{
  "dataset": "rendered made-up planets",
  "train_examples": 97500,
  "encoder_drop_path": 0.15,
  "encoder_width": 192,
  "text_encoder_causal": false,
  "text_encoder_head_dim": 16,
  "residual_init": "scaled_by_depth",
  "final_lr_fraction": 0.01
}
Rows from block 6 of the text encoder of a small contrastive image-text model, named by matrix and row number. Rows with one number belong to one neuron. Each number is 128 + 32 x the weight over its row's rms, rounded and kept within 0 to 255. All counts start at 0. After the name is the row's rms in percent of the matrix's.
Before each neuron's rows are labels from the 100 texts, of 14848, where the neuron reaches its highest value: "fires on" is the input token at the peak. Only what is clearly more common there than usual is listed. The data: rendered made-up planets.
# fc1: MLP up (text_encoder.blocks.6.mlp.fc1.weight, 768x128), inputs 0-127
# fc2: MLP down (text_encoder.blocks.6.mlp.fc2.weight, 128x768, transposed), outputs 0-127

fires on: "with"
fc1.682 054 [128 128 128 128  76 196 128 128 128 128 128 128 128 128 128 128 128 128 128 128 128 128 128 128 128 128 128 128 128 128 128 128 128 128 128 128 128 128 222 203  43 128 128  86 128 128 128  82 128 128 128 128 128 182 128   6 128 128 128 128 128 128 128 128 128 128 128 128 128 128 128 128 128 128 128 185 128 128 128 128 128 128 128 128 128 128 128 128 128  70 128 128 128 217 128 128 128 128 177  18  56 128 182 128 128 128 190 128 128  28 128 128 220 128 128 128  74 128  47 128 234 128 128 128 128 128 128 128]
fc2.682 050 [128 191  71 128 210  48 128 128 128 128 128 128 128 128 213 128 128 128 128 128  55 128 128 128  54 128 128 128 128 128 128 128 128 128 128 128 128 128  62 128 198 128 128 207 128 128 128 128 128 188 128 128 128  51 128 128 128 128 128 128 128 128 128 128 128 128 128 128 128  45 128 128 128 128   7 128 128 128 128 128 128 128 128 128 194 128 128 128 128 200 128 210 128 128 128 128 128 128 128 128 128 128 128 128 128 128 128 128 128 128 128 128  48 128 128 128 128 128 204  53 128 128 128  79  29 128 128 128]

fires on: "cratered"
fc1.132 127 [128 128 128 128 128 128 128 168 128 160 128 128 128 128 128 128 128 128 100 128 128  51 128  82 128 128  61 128 128 107 128 128 128 128  47 190 128  76 128 200 128 128  77 128  79 220 128 128 162 128 169 128 184 128 128 128 128 128  58 128 128 128 128 128 170  84 128  44  64 128 128 128  60 104 128 128  62 128 128 128 128 197 128  58 128 128 128 128 128 109 128 194 128 179 128 128 128 128 182 128 128 128 128 128  97 128 128  68 128 128  30 128 159 128 171 128 166  84 128 128 128 128 128 128 128 128  40 128]
fc2.132 111 [ 59 128 128 128 128 128 128 128 128 128 197 162 128  71 128 128 178 202  89 166 128 128  71 128 128  71 128 128 128 128 193 128 173 128 128 128 128 128 170 128 128 177 128 177 146  83 128 128 128 203 128 176 128 161 128 128  87 128  14 167 128  63 128 128 173 128 128 128 128 128 128 128 128  80 104 128  48  98 128 128 128 128 128 128 128 128 128 208 158 128 128 128  73  79 128 128 128 128 176 253  98 158 128 128 128 128  86 128 171 128  54 128 128 128 167 128 128 128 128 128 128 128 128 128 128 128 128 128]

fires on: "ice"
fc1.412 057 [128 128 206 128 128 128 128 128 128 128 128 128 128 173 195  43 128 128 128 128 128 128 128 128 128 187 128  65 180 128 128 128 128 128 128 210 128 128 128 128  51  66 128  89  68 208 128 128 128 128 128  81 128 128 128 128 128 128 128 128 128 128 201 182 128 128 128 128 184 128  40 128 128  77 128 128  60 128 128  60 128 210 128  67 128 128 128 128 128 128 128 128 128 128 128 128 174 128 128 173 128 128 128 173 128 128  82 128 128 128 128  39 128 128 128 128 128 231 128 182 128 128 128 128 128 128 128 128]
fc2.412 065 [128  70 210 128 128  75 128 128 187  74 128 128 128 181 128 128  66 128 128 128 128 219 128 128  75 128  81 128 128 190 128 128 128 128 128 128 128 174  59 128 128 128 128 128  61 128 128 205 128 174 128 128 193  90 128 128  84 128 128 128 128  81 128 128 128  90 128 128 128 128 128 128 128  65 128 128 128 128 128 128 128 128 128 128 128 128 174 177 128 128 128 128 205 128 199 128 186  76 128 183  70 128 128 185 128 128 128 128 207 166 128 128 128  68 128 128  84 128 189 128 128 128 128  58 128 128 128 128]

fires on: "giant"
fc1.268 147 [128 128 100 183 128 128 100 158 102 160 128  82 128 128 220  82 128 128 128 184 152  63 158 128 128 128 166 128 169  74 128  61 128 156 128 128 128 103 128 181 128 203 128 128 128 128 183 179 128 128 190  90 128 128 128 128 170 128 128  87  51 128 128 110  55 128 158 128 164 128  98 128 128 100 160 128 128 128 128  69 184 128 149 102 128 128 128 128 128 128  62 128 128 109 128 128  31 128 145 128 215 128  45 164 128  93  98 128 128 175 128 168 128 128 169 128 128 128 128 128 173 128 128  95 178 128 144 128]
fc2.268 208 [ 83 128  84  91 128 128 128 128 128 167 151 128 128 128 191  35 128 128 172 108 183 128 128 115 186 128 128  40 151 128 128 128 128 128 128  41 128 128 105 177 128 147 128 128 197 128 128 128 128 128 172 163 155 194 102  95  99 109 150 128  84  80 128  87 128  88 151 164 128 176 174 109  87  94  89 102 163 128 128 128 128 128 128 128 128 182 154 128 101 106 128  65  61 155 128 169 128  81 128  86 128 128  77 195  85 153 128 128 128 152 154 173  74 128  90 154  76 128 128 128 111 193 128 112 148  98 128 128]

fires on: "moons"
fc1.539 143 [210 128 128  94 128 128 128 128 128 157 128 106  53 128 128 128 128 105  51 179  79 128 128 128 128 128 173 150 128 103 128 128 155 128  89  72  87 128 176 128 151 128 128 105 152 128 128 128 105 128 128 104 128 128 102 178 128 186  22 128 128 128 181 183 128 128 128 175 128 128  95 128 164 128 175 163 128 150 197 165 128 128 105 128 156 128  55  85 128 103  71  61 128  93 128 128 128 128 171 128 128 128  63 154 128 128 191  91 128 128 128  59  56 164 128 128 128 128 128 128 149 128  83 214 128 128 128 128]
fc2.539 147 [179 128 128 128 128 128 175 128 179 178 170  70 158 128 188 152  64 128 128 128 128 128  65 161 128  55 128  85 128 161 217 128 128 128 128 128  75 165 128 157  67 152 128 128 128  94 152 128 163 128 128 128 128 128 128 128 128 172  65 157  73 128  96 107 166 128 128 145 128 128 128 128 128 180 128 116 128  95 128  79 128  83 128 128 128  70  82 128 178  84 128 148  96 128  78 101 128 184 128  85 145 128  96 128  46  87 181 153 128 128 148 128 128 128  49 128  72 128 153 165 128 128 128 167  82 128 100  71]

fires on: "cratered"
fc1.603 073 [128 128 128 128  20 128  48 128  72 128  60 173  67 128  83 128 128 128 165 128 128 128 128 128 128 184  80 128  68  26 128 128 128 128 128 128 188 128 128 208 128 128 128  73 128 193 128 128  82 128 187 128 128 128  86 128  76 128 128 128 128 199 128 128 128 128 128 128 181 128 171 128 128 128 128 128 128 128  47 128 128 128 128 128 128 200 128 187 128 128 128 128 128 128 128 128 128 128 128  91 167 168 128 128 128  63 128 128 128 128 128 128 186 163 128 128 128 128 128 128 128  74 128 128 175 171 128  63]
fc2.603 063 [128 128  74 128 179 128 128 128 128 128 170 128 188 178 128 128 181 128 128 128 128 128 128 128 128 128 212 128 128 128 128  37  60  55 128 128  82 128 180 128 128 128 128 128 128 128 128 128 128 128 128 128 128 128 128 216 128 128 128 128 128  64  51  70 128 128 128 128 128 128 128 128  91 128 128 128 128  57 189 128 128 128 128 128 128 128  65 128 128 128 128 223  36  59 128 128 128  70 128 128 128 128 128 128  80 128 128 205 128 128 128 128 128 128 209 128 128 128  85 128 189 128 128 128 128 128 189 128]

fires on: "moons"
fc1.573 123 [128 128 128 128 128 128 128 128 128 128 128 128 128 128 128 155 128 128 128 128 190 189 128 128 128 128 200 128  78 128 128  73 128 128 128  94 128  95 128 128 175  92 160 128 128  79 170 128 128  60 103 128 104 223 128 128 128 128 128 128 146 128 128 216 128  81  83  58 128 128 128  92 128 128 158 128 153 217 128 128 230  66 128 128  40 128 128 128 220  86 107 128 128 128 128 128  87 128 173 128 128  59 128 128 128 166 128 128  99 128 194 128  84 128 128 128 128 160 128 128 169 128  96 128  58 128 128 128]
fc2.573 143 [128 128  98 128 176 128 160 128 128 128 174 128 175 128 128 128  83 191 128  55 128 128 128 128 128  70  62 128 128 128 128 172 128 128 128 128 205 128 159 128 128  39  89 190 128 128 175 128 128 128 166 190 143  84 128 128 167 102 128 128  86  80 128  79 195 128 128 175 168 128 128 128  71 101 128 174 128 107 128 128 128 216 128 128 176 176 158 128 128 160 128  94 177 128 128  99 128 128 128 128  73 107 100 128  70 128 128 128 128  69 128 128 128 171 128 159  95 128 128 169 128 106 163 110 151 128  45 187]

fires on: "moons"; "two"
fc1.565 097 [128 128 152 128 128  72 178 128 128 128 128 159  63 155 128 128 128 128 128 128 128 128 128 128 105 128 128 128 128 128 128 128 128 155 128 128 128 128  92 128 128 128   0 128 171  91 128 201 202  92 128 128 128 128 128 128 128 197 128 128 128 166 128 128 128 167  54 128  77 157 128 128 128 128 128 128 128 189 128 128 241 160 128  82 128 128 128 128 193 128  98 128  74 128 128 128 128 128 128 128 128 209 128 128 128 128 182 184  96 128 128 177 128 128  77 128 128 128 128 128 190 128 221  66  75 128 128 128]
fc2.565 103 [128 128  70  87 128 214 190  35 128 128 128 128 128 192  63 128 128 128 173 128  84 173 128 176 128 128 128 128 128  88 215 128 172  76 128 128 128 128 128 156 176 128 128 128 196 128  85 183 128 128  85  86  70 128  87 128 128 128 128 128 128 162  69 128 128 128 128 128 128 128 167 128 128  66 128 184 100  50 184 128 153 128  93 128 128 128 128 103 128 187 157 163  88 175  98 128 158 128 167 128 190 128 103 128 148 128 128 128 155 128 128 128 128  84 128 128 128 173 128 128 128 128 128 128  61 176 128 128]

fires on: "moons"
fc1.563 106 [202  61 128 128 128 128  38 128 128 201 188  57 128 128 128 128 128 128 175 128 202 128 128  47 128 128 128 168 128  64 128  84 128 128 128 128 105 128 128 128 128 128 128 128 128 128 128 128 128 102 103 128 128 166 128 176 128 163  90 128 176 128 154 102 128 128 128  85 128 128 128 128 128 128 165 128 128 128 175 128 128 128 128 128 181 128  65  77 128 128  69  64 128  77 145 128 128 128  77  92  98 128 128 128  60 150 172 128 157 128 128  89 128 128  67 190 172 201 183 128 108 196 128 128 104 128 128  78]
fc2.563 093 [128 128 128  41 128 128 128 128 128 128 128 128 128  84 128  50 128 128 128 128 128  95  49 128 128  70 128 128 128 128 166 203 128  96 128 128 128 166 128  80 128   0 128 128 128 128 128 128 176 128 128 128  74 128 128  81 128  85 128 128 128  61 128 173 128 186  75 128 128 205  82 174 177 128 128 128 128  75  73 128  38 128 128 128 167 128 128 165 128 128 165 128  45 128  86 128 128 128 128 159 128 128 128 128 128 128 161 128 128 128 176 177 128 128 128 128 128  64 128 128 187 128 151 128 128 128 128 128]

fires on: "a"
fc1.276 093 [212 128 165 128 128  96 128 128 128 188 128  57 128 128 128  76 128 128 128 128 128 128 128 128 128 128 128 128 178 128 128 128 128 128 128 163 128  58 196 128 186 128  22 128  69 128 128 128 128 128 128 178 128 204 128 168  55 128 160  91 207 218 128 128 128 128 128  93 128 128 128 128 128 189 193 128 128 104 128  60 128 128 128 128 177 128 128 128 128 128 128 128 128 128 128 128  62 128 128 128  88 128 128 128  83 164 128 159 166 161 128 160 128 128  41 128 128 128 128  77  60 128 128 128 128 128  89 128]
fc2.276 096 [197 128  94  90 101 128 128 128 128  64 128  64 128  86 128 128 128 128 128 128 128 128 128 128 128 128 128 181 128 128 128 128 128 128 128 128  84 128 128 128 175 128 163 128 128 128 128 128 222 128 213 128 128  44 128 128 128 128  62 128 101  53 128 128 128  45 128 128 128 219 128 128 128 128 128 128  27 128 128 193 128 128 128 188 128 128 186  99 128 128 128 128 159 128 204 128  64 203 128 128 128 128 128 128 128 128 213  72 128 128 128 128 128 128  86 128 128 128 128 128 180 128 128 165 128 128 128 158]

fires on: "a"
fc1.35 058 [128 128 128 128 128 128 128 128 128 161 128 128 128 128 128 128 128 128 128 128  40 128 128 128 128 128 128 208 128 128 128 128 128 128  51 128 128 128 128 128 128 128 128 128 128 179 128 128 128 128 128  75 128 128 128 197 128 128 215  36 128 128 128 170 128 209 128 181 128 128 169 128 128 187 128 128 128 217 128 164  53 128 128 128 128 128 128  62 128 128 207 128  72 128 128 128  33 128 128 128 128 128 128 128 128 202 128 128 186  46 128 128 128 128 195 128 128  44 128 128 128 128 128 128  73 128 128 128]
fc2.35 047 [ 48 128 128 128 128 128 128 128 128 128 186 201 128 128 128 128  71 128 128 128 128 187 211 128 128  73 128 128  58 128 128 184 128  60 194 128 128 128  33 128 176 128 128 128 128 128  74 128 128 128 128 128 128 128 128 128 128 128 128 128 128 128 128 128 128  38  48 128 128 188 128 128 128 128 128 128 128  10 128 128 128 128 210 128 128 128 128 128 209 128 128 128 128 128 128 128 128 128 128 128 128 128 128 128 128  65 212  67 128 128 128 128 128 128 128 128 128 128 128 128 128 128  65 128 187 128 128 128]

fires on: "cratered"
fc1.169 101 [128 128  88 128 128 128 128 128 128 128 128 128 128 128 128  48 187 128 128 128 128 128  98 128 128 128 128 128 128 128 128 128 128  49 128 220 128 109 128 128 128 128  80 128 128 128 128 128 128 128 128 128 128 128 128 128 128 128  74  54 128 128 128 128 186 128 128   8 128 128 128 128 128 128 128 128  69 128 128 128 181 128 128 128 128 128 128 244 173 128 128 128 128 128 158 128 128 128 185 128  34 128 128  73 128 128 231 128 234 128 128 128 128 128 128 128 167 128 128 128  60 164 128 128 128  38 128 128]
fc2.169 090 [128 177 128 128 128 128 128 209 128 128 128 180 128  56 128 128 215 128 128 192 128 128  75 169 162 128 128 128 128  85 192  85 128 128 128 186 128 128 128 128 128 128 128 128 128 128 128 128  92 128 128 200 128 128 182 128 128  69  95 128 128  63 128 128 128  66 179  61  49 193 128  85 169  89 128 128 128 128 128 128 128 173 203  87 128 128 128 203 128 128 128  39 128  95 128 128 180 128 128 173 128 128 128 128 128 128 128  98 178 160  85  78 128 128 128 128 128 128 128 128  83 168 128 128 128 128 128 128]

fires on: "with"
fc1.463 037 [128 128 128  38 128 128 128 128 128 128 128 128 128  33 128 128 128 128 128 128 128 128 128 128 128 128 128 222 128 128 128 128 128 128 128 128 195 128 128 128 247 128 128 128 128 128 128 128 180 128 224 128 128 225 128 128 128 128 128  16 128 128 128 128 128 128  27 128 128 128 128 128 128 128 128 128 128 128 128 128 128 128 128 128 128 128 128 128 128 128 128 128 128 128 128 128 128 128 255 128 128 128 128 128 128 128 128 128 128 128 128 128 128 128 128 197 128 128 128 128 128  20 128 191 128 128 128 128]
fc2.463 035 [128  34 128 212 128 128 128 128 128 128 209 128 128 128 128 128 128 128 128 128 128 128 128 128 128  45 128 128   0 128 128 128 128 128 128 128 128 128 128 128 128 128 128 128 128 128 128 128 128 128 128 128 128 128 128 128 128 128 128 202 202 128 215 128 128 128 128 128 128 128  32 128 128 128 128 128 128 128 128 128 128 128 128 128 128 128 128 128 128 128 128 128 128 128 242 128 128 128 128  47 128 128 216 128 128 128 128 128 128 128 128 128 128 128 128 128 128 128 128 128 128 255 128 128 128 128 128 128]

fires on: "world"
fc1.421 137 [128 156 162 128  82 128  53 128 128  90 128 109 128 128 128  94 128 128 178 128 128 128 128 128 111 200 101 184 128 128  83 185  52  87 128 151 169 128 128 128  72 128 165  95 176 128  73 100 148 156 128 179 128 128  61 165 128 128 177 201 128 128  80 128 158 128 128 128 128 128  78 128  64 188 128 128 128 128 128 160  60 128 128 146 128 128  35 128 128 128 128 128 128 171  91 128 106 128 128 128 177 128 128 128 128 128 128  63 213 128 163 128 128 128 128 102 128 128 128 128 128 217 128  76 128 172 183 128]
fc2.421 152 [ 71 128 179 128 128 128  61 191 128 128 128 128 128  44 161 102 128  58 180 128 128 128 152 128 128 128 128 102 164 128 128 128 128 158 128  71 101 128 128  92 128 128 128 207 191  85 128 157 128 128 128 128 128  16 128 149 128 128 128 113 128 150 128 128 128  83 128 128 128  77 128 128 201 128 105 128 128 177 128 104 186  69 128 128  35  90 128 128 128 188 148 128 128 112 128 101 128 128 128 104 181 128 207 166 128 128 128 158 128 128 128 128 128 128 128 128 174 128 194 105 195 128 167 146  78  84 128 128]

fires on: "with"
fc1.689 074 [128 174  65 128 128 128 128 128 128 128 128  49 222 128  77 128 128  78 128 128  50 128 212 128 128 227 128 128  68 128 128 128  65 128  70 128 128 128 128 128 128 128 128 128 128 200 128 128 128 128 128 128  89  56 128 128 128 128 128 128 128 128 128 128 200 128 128 128 128 128 128 176 128 128 128 180 186  70 128 128 161 128  36 128 128  83 205 128 128 128 128 128 128  65 128  46 128 128 246 128 128 128 128 128 128 128 128 128 128 128 128 128 128 128 128 128 128 128 128 128 128 128 128 128 128 128 128 128]
fc2.689 076 [128 128 128 128 128 128 128 128 182 128 183 211 128 128 128 128 128 128 187 128 128  44 128 128 128 128  54 128 128 128 128 128 128 128 128 200 128 128 178 128 128 192 128 128 128  65 128  57  29 128 128 128 128 128 128 128 128 128 128 181 128 128 128 128  54 128 128 128 128 128 128 128 128 128 128  21 128 128  56 164 128 128 255 128 128 128 128 128 128 128 128 128  73 205 128 128 128 128 128 128 128 128 128 128 207 128 128 128 128  72 128 128 128 128 128 182  76 128 128 128 128 128 128 128 128 128 128 128]

fires on: "ice"
fc1.512 072 [128  69 198 128 173 128  80 185 128 128 195 187 170 222 128 128 128 167 128 128 128 128 128  89 128 128 128 128 128 128 128  76 128  74  82 128 128 193 128 128  61 128 128  19 128  58 128 128 128  89 128 128 128 128 128 128 164  78 128 128 128 128 176 128 128 128 128 165 128 128 128 128 128  78 170 128 128 128 167  79 128 128 128 128  76 190 128 128 219 128 128 176 128 128  94 128  74 128 128 128  70 128 128 128 128 128 128 128  52 190 128 128 128 128 128 128  84 128 128 128 195 128 128 128  79 128 128 128]
fc2.512 062 [128 128  10 128 128 128 128 128 128 128 128  78 188 128  40 128 128 128 189 184 128 128 128 128 196 128 128 128 128 128  70 128 128 128 206 128 201 128 128 174 128  77 128 128 128 128 128 128 128 128 128 128 128 128 128 128  81 128 128 184 128  65  91 128 205 128 128 128 176 128 128  71 128 128 128 185 128 128 128 219 128 128 128 128  56  76 128  71  80 182 128 128 128 128 128 128 176 128 181 128 128  76 128 128 128 128 128 128 128 128  79 180 128 128 128 166 128 128 185  90  73 128 128 128 128 128 128 128]

fires on: "a"
fc1.23 242 [166 128 128 128 101 128 128 128 128 198 152  61 128 128 158  81 128  85 128 128 128  63  76 116 128  81 128 201 128 128 168  75 171 128  89 128 128 128 168 128 145  90 128 128 128 101 128 128 128  91 128  78  94 128 128 152 128 179  78  98 179 128 128 128 128 128 128 128 128 128 128 201 128 122 159 128 153 155 128 165  94  98 114 128 128 128  60 137 128  88 145  91 100  86  86 174 128 154 128 128  69 128  47 156  91 128 128 128 128 128 128 107 128 228  90 170 128 141 168 154 128 128  81 197  78 195 175  78]
fc2.23 224 [179 128 128 102 128  93 128  93 166 205 128  73 128 104 128  70 109 128 128 160 128  96 128  85 128  32 128 128 167 154 206 128 171 128 146 128 111 165 155 128 128  85  89 171 128 108  95 162 144 170  43 128 186 128 128 161 167 128  92  99 128  71  96 128 154  96 149 156 111 155 102 193 189  98 158 128 128  84 128  95 128  90 128 128 128 152 109 128 181 128 164 128 104 128  80 188 138 152 128 128  60 169 128 128 128 128 105 128 150 128 128 155 128 128  85 191 128 128 128  80  87  92 128 128 128 172 179 128]

fires on: "giant"
fc1.494 090 [177  40 128 128 128 187 102 128 128 128 128 128 128 194 128 128 184  90  65 128 128 128 128 128 128 128 128 128 190 207 128 128  94 128 102 128  53 128 128 194 128 128 174 128  59 128  96 128 128  89 128 128 128 128 128 128 128 128 128 128 128 179  70  83 128 162 128 128 128 176 102 128 128  67 128 128 128 128 128 128 203 168 165 128 128 128 128 128  52 128 151  53  80 128 128 128  70 128 128 164 116 128 128 128 128 128 200 128 181 128 128 128 162 128 128 229 189 128  84 128 128 128 128 158 128 186 128 128]
fc2.494 074 [128 172 128 128 128 128 128 128  45 128 128 128 128  76 128 128 128  89 248 128 128 128 128 128 128 180 128 128 128  88 128 128 128 128 128 128 128  57 128  31 128  82  77 128 128  48 128 128 128 175 128 128 128 206 194 128 128 128 128 128 128  67 214 128 128 128 128 128  92 128 176 128 128 128 128 128 194 128 128 128  67 128 128 128 128 128 217 128 128 128 128 128 179 164 128 128 128 166 169  66  89  50 128 128 128 128 128 128 128 128 128  83  73 128 128 128 128  77 128 128  65 128 128 128 128 128 128 128]

fires on: "cratered"
fc1.490 065 [128 128 128 128 128 128 128  46 128 128 128 128 169 128 128 128 205 128 128 128 128 128 128 128 128 128 128 128 128   4 128 128 128 128 128 128 128  26 128 250 128 128 128 128 128 128 128 128 128 128 128 128 128 128 128 128 128 128  64 128 128 128 128 128 128 128 128  34 128 128 128 128 128 128 128 128 128 128 128 128 128 128 128 128 128 128 128 216 128 128 128 128  29 128 128  33 128 128 128 128  79 128 128  77 128 128 128 128 128 128  34 128 187 128 128 128 128 128 128 128 128 128 128 128 128 128   0 128]
fc2.490 046 [128 128 128 128 128 128 128 128 217 128 128 245 128 128 128 128 128 128 128 128 128 128  22 128 128   0 128 128 128 128 128 128 128 128 128 128 128 128 128 128 128 128 128 128 128 128 128  60 128 181 128 128 128 128 128 128 128 128  43 128  71 128 128 128 255 128 128 128 128 128 128 128 128 128 128  46 128  64  53 128 128 128 128 128 128 128 128 225 128 128 128 128 128 128 128 128 128 128 128 128 128 128 128 128  51 128 128 128 128 128  55 128 128 128 189 128 128 128 128 193 128 128 128 128 128 128 128 128]

fires on: "cratered"
fc1.152 101 [ 65 169 205 169 128 128 128 128 128 128 128 156 128 128 128 128 128  85 128 175  94 128 128  72 128 128 128 128 168 128 128 128 128 171 171 128  76 128 165 184  14 128 128  62 128 128 128 128 192 128  99 128 128 128 175 128 128 128 128  97  92 128 128 128 128 174 128 128  82 128  87   2 128 128 219 128 198 128 128 128 128 128 128 128 147 128 170 128  69 110  87 128 128  51 128 128 161 128 128 128 128 128 128 128 128  83 128 128 128 128 128 128 128 128  79 128 128  70 128  96 170 128 128 218 161 113 128 128]
fc2.152 103 [128 128  77 128 181 128 128 128 128 128 128 128 128 159  78 128 128 172 128 128 153 169 228 128 128  89  89 128  73  89 128 173 128 128 128 128 128 128 128 128 192 128 159 128 128 128 128 128  65 164 128 152 128  65  74 128  80 128 160 128 128 128 128  93 128 128  89 128 157 128 244 178 128 128  89  57 128  80 128 128 128 128 128 128 128 163  98 128 128 128 128 128 128 128  61  59 128 229 128  77 128 128 128  74 128 208 128 177 128 159 128 128 220 128 128 128 128 128 128 176 128 128 128  92 128 128 128 128]

fires on: "moons"
fc1.477 120 [128 128 166 128  43 152 174 128  36 128 128 193  74 128  59  18 128 152 155 104 128 128  78 128  71 128  90 128 128 182  83  81 128 128 176 159 128  99 185 128 128 128 128 128 128 128 128 101 128 128 167 128 179 176  55 128 128 128 128 128 128  72  60 179 128 128 128  64 128 128 128 128 128 168 128 128 128 182 128  92 128 100 163 147 166 128 128 128 128 128 128 128 128 128  85 186 128 128 128 179 128  86 128 128 128 128 128  89 128 128 128 128  83  81  95  96 128  75 128 128 128 175 128 128 128  73 128  89]
fc2.477 094 [ 81 160  88 128 128 128 128 198 235  59 128  75 128 128 187 128 164 128 128 128 128 128 171 128 166  76 224 128  44  64 128  71 128 128 128 128 128 128 128 128 128 128  55  92 128 128  83 128 128 128 128 128 128  82 128 128  86 128 128 128 128 128 128 128 128 128 128 128 128  59 128 128 128  75 128 128  88  67 128 128 128 128 128 128  38  80 109 128 104 196 128 128 128 128 128 128 128 128 128  60 176 164 128 128 128 128 128 164 159 128 128 128 209 128 128 128 128 128 128 128 128  73 128 128 128 128  46 128]

fires on: "cratered"; ","
fc1.322 089 [128  94 184  67  97 128 128  99 128  73  70 128 161 128  74 164 128 151 128 128 128 128  89  44 128 162 128 128 128 128 128  45 128 128 128 103 128  80 128 237  97 128 128  74 128 128 172 128  65 128 128 128 128 128 128  86 214 212 166 100 128 128  91 128 128 163 128  78 128 128 128  88 128 128 128 128  55 128 175 128  84 128 164 169 128 167 128 128 128 166 128 128 128 128 193 128 128 128 128 128 189 128 128 155 128 128 128 128 128 128 163 128 128 128 128 128 162  81 128 101 128  70 128 203 128 173  80 128]
fc2.322 085 [128 128  72 128 128 128 128 128 128 195  74 128 128 128 128  83 220 128 128 169 128 128 128 187 128  81  63 128 128 128 128 193  82 128 128 174 174 128 128 128 128 128  85 128 128  70 128 128  96 128 128 128 128 128 164 161  83  57 128 128 175  76 128  71 128  70 128 128 128 128 128 128 128  76 175 128 216 128 128  68 128 128 128 128 128  74 128 128 128 128 128 128 128  92  93 180 197 128  58 128 128 128 128 128 192 186 128 128 128 128 128 128 161 128  84 128  59 128 185 128 128 172 183  86 128 128 165 128]

fires on: "a"
fc1.383 090 [128 128 128 128 128 128 128 204 165 128 128 128 128 198  36  97 128 128 128  73 128 170 128 128 150 128 128 128 128 128 128  87 128 128 128 128 128  86 128 181  31 128 128 128 128 128 128 128 170 128 168 128 178 189 128 189 128  39 128 128 181 189 128 185  58 128 128 128 128  64 128 128 128 128  85 128 128 128 128 128 128 128 128 128  86 128  85 128 195 128 128  87  80 128 128 128 128 128 128  79  39 128 128 128  46 128 128 128 128  68 128 210 128 128 128  83 128 128 128 128 128 175 128 128 128 128 183 128]
fc2.383 086 [128 211 128 128 128 128 196 128 128 128 128 128 128 128 163 128 128 128 128 128 128  64  94 128 128 128 171  87 128 128 128 128 128 128 128 128 128 128 128 128 128 128 128 128 128 128  83 128 128 128 128 128  99  86 128 128  74 128 128 176 184 128 190  60 128 237 128 128 128 128  75  60 128  75 128 128 128 128  58  86 128 128 128 128 128 128 103 128 128 128 128 128 182 184 128 128 207 128 205 175 186 128 128 128 128  79 169 128 128 128  82  81 128 128 128 128  52 128 169 128 128 183  79 128 128  28 128 184]

fires on: "with"
fc1.541 090 [128 128 128  51 128 128 102  58  76 128 128 128 128 128 128 128 194 128 128 128 128 128 128 128 128  54 188 128 128 128 128 128 128 128 128 128 171 128 128  88 128 128 128 128 128 128 203 128 128 128 192 128 128 199 128 236 128 196 128 163 128 164 128 128 128 188 128 128 128 173 203 128 128 128 188 128 128  81 128 128 128 128 128 128 128 128  45  75 128 128 175 128 128 128 215 128 128 128 148 128  89 128 128  91 128 191 128 128 156 202 168 128 128 128 128 163 128 128 128  85 128 187  56 128 182 128 128 128]
fc2.541 126 [128  84  36 128 179 128 128 128 190 128 128 128 176 128 147  79 128  71 187 128 128 169 128 148 128 128  66 128 128 176  76 197  76 128 128 189 128 128 128 128 167 159 128 128 128 128 128 128 128 128 128 128  86 128 128  77 128  85 204 128 128  31 201 128 128 128 161 128 128 128  67 153 177 128 128 128 128 173  88 159 128 128 128 128 128 128 167 128 128 128 128 100  83 164  92 128 128 128 155 128 180 128 128 191 157 128 128 152 128 128  35  91 128 128 128 128 165 101 128 128 128  99 161 128  86 159 182  70]

fires on: "world"
fc1.334 144 [128 128 128 128 164 128 177  81  82 195 184 109 128 195 128 128 128 128  84 128 128 185  68  53 157 179 128 153  96 158 128 128 128  76 128 128 128  95 128 169 171 128 128 128 128 128 184  68 128 173 128 128 128 207 128 149 128  84 128 128 128 179 128 128  68 128  72 128 181 103 128 128 128 143  86  39 144 128 128 128 128 128 227 128  55  94 102  89  93 128 128 128 128  48 128  91 140 128 112 128 161 128 128 128  80  96 128 128 166  70 112 104 128 128 128 128 107 128 163  79 128 128 128 128 128 128 128 150]
fc2.334 160 [128 128 128 177 163 176 128  88 128 128 128 128 173  92 128 156 188 128 128 159 128 169  70 128 128  64 103 128 172 128 111  67 128 128 104 128 187 128 128 128 128 184 188 128 128 128 128 164 117  70 110 128 128 128  96 128 155 128 128 128 188  51 128 153  72 182 128 151 128  76 205 128 128  43 128  82 177 128 128 128 128 162 128 128 107 157  60 128 128 128 128 128 128 114 128 193 187 185 195 128  89 186 106 128 140 128 101 128 128 128 128 128 128 128 128  87 128 128  67 128  82  81 128  91 128  65 128 128]